A small image VQ-VAE, trained from scratch: encoder depths [5, 5], encoder widths [80, 160].
Rows from block 9 of the encoder, named by matrix and row number. Each number is 128 + 24 x the weight over its row's rms, rounded and kept within 0 to 255. All counts start at 0. Numbers have three digits each. After the name is the row's rms in percent of the matrix's.
# fc2: shared expert down (encoder.blocks.9.mlp.shared.fc2.weight, 160x320), inputs 160-319
fc2.2 111:127150151108121156143123102122137095136105103062163147123127141130167133122138117099185151095155115117136144151120148147113143128139131147095141143136165120108083119120132095094091126143108111144073156127160112128150119126145108133160147141095126152135116149137125126107139152149088114144082115125105113157121146120138103138140147125108105137114131122081151134095119134144127125136092135125122085133145126136056128147091133138144137138108141148138096112099146137149116139112112171
fc2.3 104:166150122131102100135147187138118113143129128158096122115128179147142152072126110166119133126115124069119120143147175137133153127146152087135124096128103124168078132199129126158114143132142150104135121125130119134117140130112109116046169147101131131108049168134137126114110145138111119107117109121160154109135106169126132139123152117110140132096115146139072160133125122122107088139140136136131137149142161131126130153173098136122163155115129110155161101128151122154120093163173141
fc2.4 101:123106124157166134131102125117114167115138165135118138148100160125104114149113128148159104105128122097127114138122069119098141130130167095120138126093109128119161154120118151118116110148166147137137127121109129127101157131132121098084101148143128141138128081135115115149148115101149118143180123072093123111161127096134155158123116125128138157196143179161120083126120115187130146133097130138113102134120140114170150133196137093102107161117136120116149126083122213126143154153131117
fc2.5 109:136131121134105121135130149130128146164147093144108106137132153119117117138150100148138169089134117103088131137112093153131131137139125126136147099113085139125178099093103067119166159138140203153145152108114146109158108150129086154115101109091140149105116101131113144202123109144141147122201112067096155152148102114126103117136133122099119128151133127172129094130106134197135128127136157111122147120143119051121127102117107122110133123164140133132125098075160157084148166130132132
fc2.6 092:119153143123145144119101180169142186118132114141089150111104131137144120133124126143119096170128116158116140132143140129124131109124105106130118100149164123105145158117119125116124101152124186114164148136177103103103127128133116089165111154149120160094158114091110131132159153108160136118120146156149090143112107159131094113134158130097116118131147161134146100071179103218123147133133114116118174110131116136106123138144115162129156140139128117135191141123137128112118135119124126
fc2.7 096:140200165153109138130143077130135123135178092103118108143113171130125124142108151096159158125133172078139139150135184107133124139113095116065134132108159135124143142149103168129174107134136126128112146170176145141098111167128135121060128118131133141144121099135086165155140180126115152110123130176150126141098144122142141131125126130148130107147159145123129164112161107197115124127139155141150124125147135092067121136170149162138185135094130160106142160138107163165164100135117128
fc2.8 109:105145136130136160142167188151105099112136103121145134111145081144133132105135109151116149125120142117156129140099138158134141154135113149043131096091153136075152111077141127119121145163145122143072124114146107115156129113127120158094162120133133134151125133133151107119115105118119094130167131169118127131099140177129106103132152148062122141104163133129145159117084128052129130157093117148160074119137121161134118111113159128143134157106132119121144135165158078145096141139134132
fc2.9 096:112146173110176109132119171103106105131146130096130096085139184157135165105118131110075089184139116072154139131129112101120127136158124143135120101107153140151164158110146120122187127160144079112082107058145130154136119124122099086100124130109128107131115173129169148111102144096148115128165142097162121100107122143138123129101139138159127142153078141092111135157100123080137142147081127133154150146112136174170130145173108115153116101146131127085138108141157186140094087117162120
fc2.10 102:127126118128093123115139121117117106134093155087098146119123157139120119098133158152160139109114143146113136126137109156078129119120138131134116135158093099121063113136100169138116142129135112133161138092147144123120127135133125075128109132118129133091138101130144113123117117106153126119152077140119126084128104078144124126118133118146138115144133138081080093108140102240144094148118115135094137114119129170184153157143084135130149161143105107086150142172160144104129133139110118
fc2.11 101:146124101118104144090109138162115135100131121121140155128125106109138142136122113131146089170144119114108139126121131090151135108148137145149135107130111121135150147116161126153148148150150124136128137129128125159129142147088095101159113143167103141139138145118119096150145215113132152123126106135180139116149166099121103111134146134157152124118154142144070137138178140156141139153113124109138147122150141140152116111174156156148134136109129130074165155105134093126146132127138138
fc2.12 112:120123163115120118122086086124133148150121133134087151145157156105161134132153138167130104133145155088119130130145162163091122114106059132145104120138161109117176129093097090095055151124114198134148141112108115109158109136114134171122165130142168132105090109141135110128125070124130127129184130155082154113136105106120105134119109130074142119096127120176142143083111147162124120099155129130109067128126125113118122118092138102141105149167127132170156148135163117141101177121173124
fc2.13 084:105142158140137112131176134167121162137128088159085147125106120105132115127109076124132137180122120091133105109116095183113141129119119079152125127144102126159144151115145132095119158143113126132140132156152128117155115128121171129143093101090156121112134091124119127146144113119114112121157153136176086159128154160108143155132126112144120107123177127128154165089148116179105091123118154104087135126126120114124112154119125099079151144129151120169122125072107113108067158137105126
fc2.14 102:138087137124200101125160154152105131135151130166148110112118137103126122116121127103104102076130142102139125123112149144178105131133146141129123080122107154133166138153114127160059112126124140126167103124164144115131116123113152164138111123188126119153150150107088137149126100113140173125106114130103120130106192153135135141119099125155119100128101133120126118144121130109130142114193125097141101094107116104137100117175155137102123103093109118133131101070107155122156141123113130
fc2.15 091:149138138102100116107135108146119117143150172091184119137133108134111111148156100121153137119111096103123144112138137087141117112133167123163155128142108153101114114156185071118170126096135137118142126134112125115113123131118151114130136113172137134133134154145118083114113125135103124113109115152136114123100139141129113139130138135113109114109118097097082089121104131130132117071097132129134106121118094121123118138090138195161159138108121136131125143126103108109159113102112115
fc2.16 091:129163088131128158154151142124155139131104156119141117151131125109110133145148136102143119139125145112128093122128173143105136110124099137176106110130117153218119153124087118144147098116124126116117169134123094107177120152130131122110166140131101106162084121119097135141107111093114117138125118161076138173129142124110167125142124096188148117098107150154132123145128119145117158126135140109148148129131130146152124132194139123129118111153131135133102121148108186147168086112135096
fc2.17 096:145115121102138136112194080107093098134148151164154110130114136149149124132129135136158115102138116159169135109138147153123142148144119116166121138117142134076152151178111081100118133122126184126081113124068096124142132107142093130109160110159129117127153140138191086135113087128155150124099101180145141118153126154128132127133125096110094124144146158132108122154169136081104137119156127134114124139112133127108110110126122084169087138171123139121134146191117128141129123118112148
fc2.18 100:111201104101190137119033120149150129138152130137142111124118143111113112145173148090107125165139114096144138136141125098122126137130149168140163113156131133112211117142151107133170110151136128137108127118140132119116117147112105180121147134092119131141196113114119104115128116139097138146137137111149114145181166174128135119141165140177117127120130115145125145082111138138150141164145121122137108132117166169101127133139146138164111126132121139125096092124149111137150150130131120
fc2.19 095:130141118099087145124141182129179183130112107119120154130144164150131128131124125121105125105125106110119134114140101130153145161132141124140119139104112126111090119101176159127158147142142095096160120133151129144133153115134183119129163141117123099126142137134124135107127114109121137127142144114101128109135125154150120142105119127231127124136117118114120158158093124148146172130186112131139107124152103155156158115148117133113107132114136138088124128073159154142125124122150113
fc2.20 101:126107150136146139125082145105122175100135156162141158135115132134127147135142108107150097065126150105132136118138136123043101104114118077085127146123132120135081115129143115139128123147101131100141117087116115130150141120129136145115122125118100134118185107122120081129128152127158076163108145103164128133161115146120146156116137125146158135124099140147112152135166124097150136159112127111122139125119158142181121122019131185144099157161135156132147151129127082126149109106108136
fc2.21 096:142134093150147097132104105159154162093139148182097104081117152082138146120076150114119143157114141125095163129129121097124133121107150126102141073123121130175055154128137139109117131150128133127111117129179131126148101134126192105126131137083126127156111109116110148138131112122129104131123125116144130145123146134144154141119132141132085135130152124114121156138163131047082072104180156141152168127138136150113141118141158120161082134134126156092130124127137104155101128124123130
fc2.22 092:124157144142156156149127097121138131139158170115133097118136193112098138128124108104164117096121132090121129105137096126089114129095139145190136157134116112099078127089150113105189121106114137119130100120162112123161124123112091139135123135113135132125111109135148083115134088115104134130075128128148120152109163141109110129110127128090102105164138148135144099136101130215127121145190125100111131152108104133085138129148130183110077188170142190105108157078124111136131150121115116
fc2.23 093:134153132114047142120118142136124136095106066133131144133135104143149127157124119155096080094138114165148138124125140130187112162123165126119121183091167142106145140064133138167127127130133123128089145131097153141138132099122163114093125116161119143136122117123141075106107104129132162146094149055129148148104149126122160148130124143147110129151158131125135090151179117112141152110153160121123142137127127131135131110139156081138125153126132141088129166157103137121149120130115112
fc2.24 103:144155114134137137120122096112121118123124131114085145140126161121148128130158099122096171115147122100115137147135185125132149115157136143172143139158132153165089122172130093140030129133128131123138145108159102138138167108148166099117127141100111108128100119150128164136128135137165155154129138180105125140149089136148136157123107103074133135152155166125101187092146136130150118116122101103109103141150136125083130111091139127131123163154139118122115124180123070106152103128095141
fc2.25 094:101125118136184149104161177145085149173145117143119141117110161131114126167072155156150111108135161125133115118149122102114107127150146077141146139126113102155114123161120146137201123108137121117133098168100101152123116167126155162180103142127127131110106134117112156122141156124171147119148143088166132164148111127123110134125122129093116115177117116137095171129095126123128129152058119134122096123134115141125113122172133104115097086111123158108138124059086157145144156117140102
fc2.26 083:109146109141105120133107166146141116124125140106121125116140202154102141170097122142050150117161146116119098138158120103130151132123153147117125158147135137117091140108108185155089127114103111125097105111107146121095144100128143102116133133067119117153112138102121186136140091095158114153137118140116126128089105193125091125139123120169100132150113133110081124103135129078152134150115113129122181136113165107110120145201116127110143130136136103087155115153142147123144133126123129
fc2.27 106:115107157111209110138179122117091114164118150163142096131130144107155129138137131142092150108125112155110107127092136166123146143114174128167114148111105110088137121087149139107229129122129179140098108147131108130132110137132124123092094126164114126121155109115134090114122109114122117123151143124117118122134119094143120113127141142155107132124141139105108158119150139088116104154157119115089109147084102151185117141112133176127102155128100131144155158182122193125126111094137144
fc2.28 086:126106138107123123123160096137131147136138131144176153162134121135145109094122166141124163053116083147154126119156173176114148124115088132140125136094129123104085095171108153119100123166133163105126107140120121121180096135149136132115133103136100121123121139128165139100118092136178131136116116171142141131092118107131101139122097112098137130161121167167194151124172113080107093135140116139125091146107115132091122103060112132132148162130118133105140138120164116111101125131150142
fc2.29 086:117146090128128079122151093119154132128120117136104109139105140126146149181174113143113107133091137142112123127159095178128137127135102139100098152116139153117185104121125152137195100123147120138126147147093128125131128122129188149125129112092121111104134148143118086095148162082143109130123122119110104131058181086159123132117125098170112130167083132101111137214126113122116094128133106135136124131112143138180142096159123128113142112095137163051153136099130153110142121112179120
fc2.30 102:100104055141134126134096142105124163112132123140100114163095095141131121124146101125100128124103127095140128164139127136120130133088131084129132118130130113127049118142132085111142113136139099139077101141192131132118124125123195142110119131112104124107150110117146121116139108115127134117124096141080144137154114085141170126142119133128114098109118134156102162069111147124095129143073119139135112143125147161168139130113119103115111116125123141118129143157132123129115103113091095
fc2.31 111:152119131155159143109141111174114096145141152134146092136146097168115121144115122139062110097133145108146136140116146126150129146168091116129133129146095107151182092148099112124164127155150207133137123100046146094116143142132126137125150131133115151138161214163159144125108084153124137139099155129098142107128144143135143119127140122098164118114132127145095116145129128070136139125150114146160112127138116126150124120119123121182136120123115133147150072159153115108179132141143160
fc2.32 117:154112120147090118134164136174169130107102130122140133125140128141147114121097110115083131213156132122138123112104132109145128114139143135099127140153143122136088052161181134081091129125115113131137121134155137126125127110129101117175142128157107138105177155122102142107133086106130127144106166139126136130097146142127201140101123119172111127125155132117136131185157124093138172119127102109102176135134145129091117094171148128109142121120126132096115132103134065118080106100141158
fc2.33 092:140159091127122160150122141095103142108138156117129126157137163136082128151108143120143163135106149140138126129123091079124142134152116108113155122111101147117079106125120127129150108131139107126173112101141149122100127124142110127094134148146131141116085142115133128132128111138146135122105133144120125133142134135119082151125145110090144128177122136121101089131131134105136131122141113156130112135131123215158138139079120117094127122137111116103134114148136121148138156132100108
fc2.34 098:144112113126093176093090149104124135150148149146079121113129103115153122120116115104091150111109140163084111127125068178124141152137171108132144130094082124049114112103152190131133131119151143116141105117153150101135134120133116138146112120133135108139124141107129114122134158137141157133126064135116099129107130078104164126126116153126120103149141150102103122135132125119157117154123153122116112124119131136163128129078128117089144167107112129160115106078127118109164144118087116
fc2.35 095:104140139134178139139172135122133115161146164135081151119110131129129131119122135117160167133133165130125119132136096103148151093141128109173129127139127104130137166119130134146121160123099106129097096111166154130137139114129152116127140124159115138115168120122159103126139144142163064114153151103124108116119154137117196134119103134204131142113134157124127140117117137204120117131126103126075124121135151105151144134255125156084126117167120102202114150054115154145119124116136122
fc2.36 111:142107137122166100123172102125141066147140111154149120146131105141135154147157142135117103060133144123168124134132123150154119131116081113113123123132162120140128118178076103113146149123115121116168140150082119103144105174156106171135151118161139149121137144122134149134115124149145103122162131187137132145131147139145134129132142137067144135115117137127157121129095116209175140125131144142131126115085113082083143114155164115132148146121117149207115118147107113149127104136143099
fc2.37 121:153133125108049141131166134122122096134105161108132125112122128184137138138129126125133146089145103096147132123136077144147136122143123074126143118129136091072004138114151155135140123139128107140086123136126128139156135117152109124105164151168132133108105150121143083108127116123134118136136094120104127126124121159141117121099148123110092130112132123126129115133134139029118124141132120125115099126140137156108139137044108109148109136103116130110121137140118122120142110119154124
fc2.38 109:119111103132096114120110111123143182139119103119143148131117159134150127129132139121107148114120140141126136146141120103110144141116154096040132112091129141129084120151129095121126123149137117123156144094134131136133130166128134090106153146108127110137075095127046134159123141145102133109148122129125116126172148078142138161129120114114114140132080165135121073106087128110146087146182117135123140127140121148104122125201125127141111107090138110086120123114119157104166122144111130
fc2.39 105:136171143131135136113158105100137076141142174164166147093153160093129139156085085106103172113124133105130134134122143164082161132165144097169106109122161155102121149164177104169123162144131116158096094156136116096121128133120156117087134126125159133108053125121134130092119129139118146130089122180106124146114123172128141165136128135096119117131148125118135119140140136118127111142156153129142116137141143106060143127197107088139106143138113135086082151107135095123152085125092151
fc2.40 099:147108131136128132123123149150116099158123093129125120120113088147128110110108121121151100125147132148164137132108134183171135140117117158122118130118123145056153153158123059133155125101121120122114116135123177113083139100142106129122116149132126123153112152116130120136117155129060135116088164121096135133121125103146109139134142148166146147092120106125119138139087123070111147100208122136161124121102144086137126109115117119161131137125135145105103141135139102113135139127140129
fc2.41 091:107088112142154103128085147152117138148139179133116125147113139108103117115128157102150167135128157168110100130119156099107101154143153089150130125136146128166121121144107091101046150108125102150162132123090129122097160141138124096114103124078135125114114135145128126149132133127066153133119141122120142118109135104145167117123118131105152125112121132100090105104155119155168090108116106111125142131117139125132131115188123076121110124121131109170104141177134144127133103123128142
fc2.42 084:147128088141128108126093096103132083141095134090130149133118085095131115146157119151072134151130096119127104131118131106164129140137141141130116115127122119092122113146127087120104087141127133144132126127096117087130125101139189135076126125135138115124161183129118128130109113134090130119120110161115114070082148103122120149130163118157171116113154118092132123169154156190079142130143125114126117133138123140093132117106109153132176112075128137106121114142101092093140153132149148
fc2.43 100:138106093137084129126147149086106144129098128113147169124113069093122124122111082096103165167102119114117121119124170128157116137140098123172108115126130130162159151105107091138105119096114139132134121131149138115154144122146123089097156143140120104109074124131075147124126161148138086124102111149097121136123146115122160111130111116162115131105155111152162151077130134125138118099055149105133140163123116109176129141167086150089141144107110117110105156141118177106120069091156121
fc2.44 126:134140107139138143129125126126137148090131162102112159132136151093146129135150179102150118138145111155125118115120160115106102110113138151057137149111179148173120117168120110136135133122141106117169153164092133138151124157146148134174131115153127133185102139119116117142121134169088183114116129118133129128127125083138142131144116111108127100104138139119147142077187101077147153150109151128121142127112130142079116123186144103141068122144123127124166124164124166124162121124110116
fc2.45 095:129149145123106164137107095158150126116143099067156113159163120132158113121107124112158137163138105119149098133123125111143100131124168178162136155141099117180172160109138122145226121118111100108138134113123122145078150099120060125167111125162118107127134120155117090127132170126111112114104179067135171132113103124110110158154143127185132140145082138108139071113115122155079153171183164117116110133154152124112141129102120203144163104155090153036130128168096120138161125152099110
fc2.46 099:148116143123127118132112136110154122096114054133192115131148133126125125139128120126127130094135099156137126138138159138140131124140119118101133080092144135165117130121088136103093121106165119160109132130134145122113168145127108102120075138114136124131095127118107174129146102107147142128100085159147132120117127094129106123140131119104133147133085120183125106106114147137101117107120150120127101132111142161087127127035128158121151135124133140061144133124122100117118151108131128
fc2.47 092:103097107159147147158084116089124163115144078137165136119117114118120108116104134113121153093112111101125132141142155100114136145105168143167127098135105124105052094086124136151147115123110067117128133089133113127131146139128119129084110168143096092108100116139141096131162091106130106134138128086120136129141058131125088136118099112103144128157134144134147127086116138077139094133158116133112139136138139161172129118096118127132120148114142136108108119143125162116119142152107094
fc2.48 101:119137092145112117123089100149107157124130130108131118135159137143147124103176131106121111140130110178146136137112132190167124169114099133096141139131139133126049138064119116083166142150129085131103117104185140132148123112142085135129145137116118134141144137128160122139148160146161160139098130101068128121122074163134137132107111151077081139097077141106141194072116121126108128144075125121108158124115127140112123137117135130134141146132132102120114125150103030115113156156093134
fc2.49 106:097130154139148165117125117168141124165132101123146095177125107116104125139146123147138149032141101145144135092149106160161138144125109106165131106118148166123150119118125088127209130088105196128156130136124154132116135131132121122161124134142130128108152118124140131164122113169143191159142149122145119141151152151110099143111126122110138116137092116144143154085149136155129164132142127107164077130119133124137125089130116149096110121120120131161112132055112120127169167123112107
fc2.50 091:119138105123133122135083148119128155116146174162124109107147184142141114165125116119103138093147170145118132136131123065148119161118114142171117078116160139144141144130109136099192128146113134171125141100199125128117136143105148135146118139158140183119107143095121142151130136131127119126151148106114150125167073113141154103144121150107088110196126147125138112110143126110095144113193154124120154132138124124115133119178107145109148138105130127136107126090115179138111126106111137
fc2.51 092:086122146116167117139093175098152154132149156153158111156137154115133129129137128108141095124112107130114141150165147105128126122130121158112129112100083123161104139086133133162119142099136080128160147123162133146167137101136142142072114113089111133118126101134093134133139096098112122140109124105152155104141183127103115143127119127097171110121139134112147128102138120170133118097074144138154105130152121119163127164182139158174117150120146119106176130158118173130141138122101138
fc2.52 104:123135148172096126124125134128138072134108182130176095121146127139112133129164165111136123082145095106131126123125111098133143132154101128169127145122143116139243146134157144138151136126132174123158143098075147117137124157128149134114168130162142154133149138146110113169155150139140116129147138115116126111157192166136097118117128107186151110145095127118139145095121119118116125144151136129110072108133104144123134142153110137142141132087130123147136108128106150100161131169148143
fc2.53 104:191093123137150104129181156142130134130128120129124118096138135149123131113197138129162071133128128051138137140114140130107132112135141128178122137127158147083155167151096141138099158137124134131146155141127156142153169158123082135116136125137120159101097140144149072134137125097147125141113121131149138100118167161144128125131163096128126123116101154165107166166109120118100118103115114154114120140161145065104150108181128126104126094157106137184118094074139071160119138119128110
fc2.54 097:105142114127183156153105094131129089114159117111101123149135127153134152103103140139120138179123112130151128110111081106166131161159150093149154106137139120089092101074140145138127123153169157137102097110177158129128137149128085146136099117150142143156155134129142107130141144110098126116089116090166118115154138107143110111138153145129134155105128134138131041144106135141146103122144135151138117144136159177160131144167135159103169119130106143133146136144137118134145137131153139
fc2.55 101:194152112111152090135153120124128123135096177124173133134151154134130101149094164113090210132161133121155136138115116175142150125115113160093128126117164114099147125113084136132144146130126181099154112147102121098093122134132126159144126086143131121142144151113146140119100094116141153130176117143152154147111134115135115105124176139093123133164104114122110163097107127173197182107172098112142168097112091112187106120134134117143128076146108143139102110091132194124102118127140117
fc2.56 091:122113153123181138119091145139151179131140119176152136118117132114138116147162179133133124105125111142103104116165150180144132129143117098191115093121112135072124052094168176121135131136119157132111128089166126108107133122111168103105073111122095108126157104117138138148111154124142141124129105157121146119151123098138142125134130142146101129185138128116147126137173130120153096094134078103127121124143099123139118124075134156126131182121134149181122140163151094113159133107099125
fc2.57 101:092138147127115093130183106144104136120143187140156123173113158154118124119119131099132174137130108094121158135132092148111113147135118147107144156113082099133088142101122110129087157111166176137138100106098103131135094138123133134156108115111143145116111175134118080130117132162107113109138162112161146118129170126137172115126150113161119116119140129139135119117092142125156122076145126130151163145138133098116129142163097113129092088139133119129138124125128159130128080134101162
fc2.58 108:106149152117171169130124160096108132163132098168118138124154152118126127113133192100151122142130172130111106113112160169121117139108139147139110144120144129199166109099176136156211144153120127118139126117159139124075141140113093134113101111141129097119163096133141184150108193121115142114105110104150133115154160121103106132158133136110181131154134131104130127115190116182113140152101115121145130115143143173127100138177137188133137140100122112132171118164128126138108139150108116
fc2.59 110:168123112127183098120140108138108099131135086111089130119144117152123139133154144150092153191117141136145124151158161080187123098138166180129115163147141097157081141176129084100034145124165113141121110132147144132152108123129179150133109114156127130126149128140136174127135089117143127131112116146138109112094166134123152115119102159133103115097119087111181152068133117151126103104086092136134158119122122141109135111122142101132139129141105114109135114155147090158104118109149133
fc2.60 106:111112128107145129130079130148109147106126076127123141143111134133146129157154112123131108068118103077138118135157119111113113139144106121111122129119122140107104116090095110149073145122146179107196146109124110138160115157130106140113146130100128105110105160134135131150133082142158118135149147087123133126186163118132145139101138126099143139108121135177160125128124158086141154106141154123131107135126133104173127160121129101105104113124133137133136114080126160140130134133174129
fc2.61 113:170121126118137102129143138134146138187118078159138146106113184140141134075130113125205164178116139154130141128133122138132151141128163121193117124139155121138125139140122178103142138089137091116102127142149167136104137136127167133127138147140116145121143153130111177123156198160100110127134123127143101128142095109129139112123128146134140132134123081101105129118098121112162079110129097119161124120125114112057120137176108194080111112126131123111082132123091121118105100125137136
fc2.62 085:143121114112134154130096112139104146168115158154130106147109103126114099117103107111160152207122140111153094133106158211105153147090111101131109137134127124105133141094133112110144140114120189156139109128100157120116110116159105121159130133140133134130110142126135101124123120148124106144166159153128118130079148138104122117149096107126108147150144099154103130153199099119136112117162159129082107149098109076145098127138129130151126129123138116154098146189114169098131109149127135
fc2.63 090:136108149136171130129161157120133131127117133122112170130124096118119134118111143113137150164131132160160147115108114141166128131138118108117112111152151121153129074142125169118142089126133181101122144157130133129140139133110179111203096121142131168130159140126137155130153176143104120086098099155141113126103119134126112103114128136161111120161098120121144119190170102187123127164146148140122148129129100148149136128189101187171093127154115128116116134173142167102136109116138133
fc2.64 108:131100139094147094130103065156129172127118139142173157118104176123126110116125116124153121142103146126092124119124139147150121132116113127148093175119119140060078131141169096113163101113118134158114111148142149115141135132114142129114124098130137114134102119119128080134132163129088119120154135159142126141105168086112153129144106162173108121103111107103157156119178150119085132138169151099110139115121126117064119150162113137105109146123140148098093203149109039144090136135152165
fc2.65 093:141118177130120104161090128106123140101109182104132143138129161142134088109107121099094107123133126155145121107110130077136133128132127120110130111125161144192161112164110074086113109118133112097140099125104105112136144101122161100186147126148117116140148120128116106135132055148118125117103117149173124114103162122128144115110127112155126122096150139133161096050109146172096169133127114146122164150145126146058090097224125116169131139168115135133112109084103158114122140146128131
fc2.66 099:121119143128130120128152112083138118138119148171105116145130159123122149174117111141167154106098124163097129151146136112093144117139127136195110122154103117125189147136101214106133150116111139120086135127132143130110093118141091111064088151169114116073119117128147217102136159126152139109121097128154103108140080077127119134119095123093104132155115117102082123119126124119140062146116144136113097127112098111120139117212133087111123097145124114150106099131109140129160111103136113
fc2.67 097:162100175121127134097191161148139139119141071128130108128113129139158101139148105142115146067134113163146123146131146162143131131129080112096130142130139095157156114152152142109128128135130183100125116148160130091108123140147086125179123109131129114171145193128133163112130193105136156106074126115148117142102183110146092112118166122171117129125128148125109145113182135104127157111155134129127126105105123119128121115132140099128131128131149149136093094133141064139144133130106147
fc2.68 104:150131152128065083108130126111149117112098224138113139098137155149140148099139119127136148134134077087104138149092119141104134112113127110082102190112132140106158100155172078111171116146128179106080105133122113116150103120121168080148132116122137134157158131146094074137112110126119091119163144155138127114114148113137162140154122130196126142083134113124140138120144139177099088116184122139115167125120128123090136138163112138146108094142124106116118138157123133083142099107125137
fc2.69 107:136103125127164116148120092140137090140118114117165094173133078163096121147112156115136119066130136166142128135143130172136109115101160164098133107112143142098107132164104092154185113092132121148155126148130131125078130123147169143098117118161134142122132163142114114110105089086140166126137134142125136105127171125136137150146134142092162145125141132119156121099047123157110155124175113143136065144127124151082123138188139173119153104141120114107134140135070108150157142114179098
fc2.70 105:149129188134089123155125049183149133119133150097114134123132148142094139120111112116183154091154125231138124112117112137163122120132114130120144164114108135082111119144139171134118098103114105141103114145115141110114122099129200094075098140122133144124088124136150180127157117133110152106128136127115127112142095060128056144122135123061132113107129121143149109083115129096096158120134110132142107147127123075113140115098136069122092105134142145122099126134126075094119182123137123
fc2.71 093:173126105125144160121180131085117098136127156126129155124149129098138122092064164113124146179146170163147126120135105088131130115114167129139125167121167106136094091168101153138167118147130127144118142150182118112105139148099145132112119120126108131108135138118114142178127144100120167148162067118116134121148130120130134127143148097126125123139120145132090175126125125186097155123145120115128109108111136146101114119166144140126114107164118117088093111166136076111099147124102109
fc2.72 091:120153127118103129125151112130147182110147167097176139139118161131133113146094121124114108127150106116096132156129112125149143118138124096115122126084134135084169126123140070122170118141149098120108116134076110138088135099112174140125149122123142136127070144115137130134139056126126165122135123128085112121121162167126126145121121122118126102121149144142155104183165134110102157139170157133128153118113145122057115107104132127149142134125123133124112152189119116101153153128091108
fc2.73 091:102103113113158145115127187099113161132130189123155140125121091117138125137114159199115158102112087144124136134147153111107170144140114114121132097095151153087198114170116146126110118124145060144116127167123126128131130106123119148148123134166122145098060114121164120083131169117131135120149109151092109156118091097102117137128109127124150128130105102123076167120119130104129106142117141111133101148126138144103108165120164125097121134117133130100104138171130162153108160131094111
fc2.74 111:139106125139194121141146120114096125135144096155054109122130094143138145156152112141144148138121148054110117134113094119125128120147137120159145103165122110149106114097112133143110127127120135118154119165120163146145127144125080130129111140125123114096148117148095172134124141119094138128103117128142131142122152105131162132102106130148125144136127134116111154097082119159137109119084150126136134138145144133133139144161119112096142178117138147140142121049147173143097103144131115
fc2.75 099:103153153140173161126156107150083112143150131162139133100113123113086127135095139128113124147144102108130126104095119137172135123154158135212133106150121130103096146120135122114109144162111108164150147129183133098143145121124134136150128149109132110105128147109101149147100158130086151133070105127190143158119141094133167141114124127104153132147142118102114103144144127129081117166093115107117122116126137157145077129135120054100132145130120138209131119104119082119140138127085125
fc2.76 090:126164139135118117127126123123112122111136087133124137126116125128135126088090156164126130114143150181133137119143127117152129116133165125124107153101145101122167126123151076122132132121140123114110138134173107113141137137120184168069115129165143097142164093095148146083131165141093142100149145099112107114127129076108162117127121145093098122149133124106128149105115116134106159149137094157138147128107131159150127127152100158165143124112140116125119150108137069123136135128111127
fc2.77 105:165115169129100140160116160105140138105143071145173152142142139141113147100129111133114108140137129132114146137119149127036137137132130142110141114128111113074120149103111156133121125170134131126119127119127110119104150156145127146144123155098148156154135146138179099121126093123146049140152125105167140168195204116152112138130148144154177135140118117128108122087095148088146133161138139153109130121142156133131135128056154112158108071165119144164113124127138171116142152119166147
fc2.78 118:079123153107134105139066159118130188135144107148097138135108128114129114079154082115164111161146162095118141113128091142120130099109109122071132116139134134142172143040111124135064150143135072126129153124123101159143106120126126138166151126107146124145159127136099112136121191137118108112123177103142146146146151129134158162132146106173126110121132150147170097122164122217128141122139163130141119125129157143147144150109107190105131150127136129139125141125116172142079128123134119
fc2.79 089:083108126138100120134108048087122100184131180088117127155116147147114136113107104162109099082138147186137142145148101135117119152126124119101119125093122124049063094093131094131105137134142119132146102161155113132119173105139161140099115130143159117135086141126142080106137124145127160130154122089148130095127146082120114123127117134084142131087109099127108111085122107124168132140150139127124113111138145149055148132110111078130133163161125132098170148127126141153135136142121126
fc2.80 096:129098122139125096116096159114118106126132133122181115118129105122119127092116071121141086135140120123124130113103156115166128123121132094127133146145133105087127138126152102125117102129101045170116137156080166128146144130136123149102143115106158126133129103127109108104153148099103117146104127109105119161134115106143147143125133118119127147149134143141116131133086132118111174127146115146139120138129117149119122139139142138113155140069144145160135163070124062141122107123151131
fc2.81 102:136179106101179131148172097133158087138088141147128119136138124149145104145120167140097171141126152170139119122119107133163144137113161143113127158141156165108165134170157166113173093096139133124119095153142159127103125124134170121092136132138117139117147107114127150119138157128110133131182131122130110135114098113133122133119103144155130134142087130112168113094123106170097121112176140122128117122118128156110131095255138107113144129089137125158127160132132207113113141126136134
fc2.82 089:102136124126107113137117105168161164147112128109104171144123127138141131152136113098133106109143127111132120141129087111145133140127109104045162147118129124106089133093150087136154154142149098116140138142150127156085128104112080114090107154122138142109158110141098117115098114118120104115138146086137109152130104093135106150137132129115123135149119148103091107129124129118142173130128148102152146117142128128127111142155169101155141122104127131094185106122128099137124130132115141
fc2.83 093:086128148155130128131078167134152106122113117183092095146122095156134146135158140142120138140107145169126133132109102175122124136116129161121111103099081097210122114077086130106067152089139132145125123099121122110167119137160074154176123156112157125132134160122128167152155133135142088119104186086190101140136125095120172114115151151092137108069165135112187122135138127150129125116113136109108141123114126184154114137133124103106155127126101107176182116152116127139125159122155140
fc2.84 091:123182175127187141149156139122137176105133109155099141109101171121151153113117151152162167155139140140127143119121113167166119115107087115147124136147150129186147128097147204091157153107132105123115105143129131142117131125122131094165120114155130123148120122109109075127086145155173131128102147154145131165102139103136135115133114142124102117156123102120108091148175081161128108124136141150100129150112119091118110105127139150108119117149123150132137131136097123144118116113145136
fc2.85 088:150064145108104104127133159098137118134112080132100147075126086110109131146128116151105160148146106141161148135126106147113119119119122121082110143114087154079178139130141136096134144122128096134104155139151116125114114144156123111225136151114138128105165133120152137110130154125139096119095147155137126120155140130120133156131100115119138129139140130121110209071112112143111132147123123117145092134129102138129116146089152079113119107127140160087089109101102086114120123096151106
fc2.86 093:173143131117110141096140123109098131125128195080117164147123164106154125139112114155147173143144111117109125122143194060072117128146123145158140145090118121079085111145095163135177161107138144122122127119064140127106123157093143089099100121156131132107103155123097146100129113111179126103137131166154104115139093117122059137140099114085130113180114144119116163175134106167143097118159111112112137153101112100168139126146129166169099136135125127139153125111129146144118087111138137
fc2.87 092:130135143159204148143163204112114181146171144153143127122142140142128113114179142122133116159126117100116134102117113138138116124112128107079116149115129091155094113125076153145093131138128142118056113146151139128187125123123097142123131128056162144144154114119138148156123145117111151125131124084122140110121173162112142124166124136184163102116096113166119139138122134078159122110135124125143150129138148140179109119187118144116154123104136103168128112073176197139092134143117133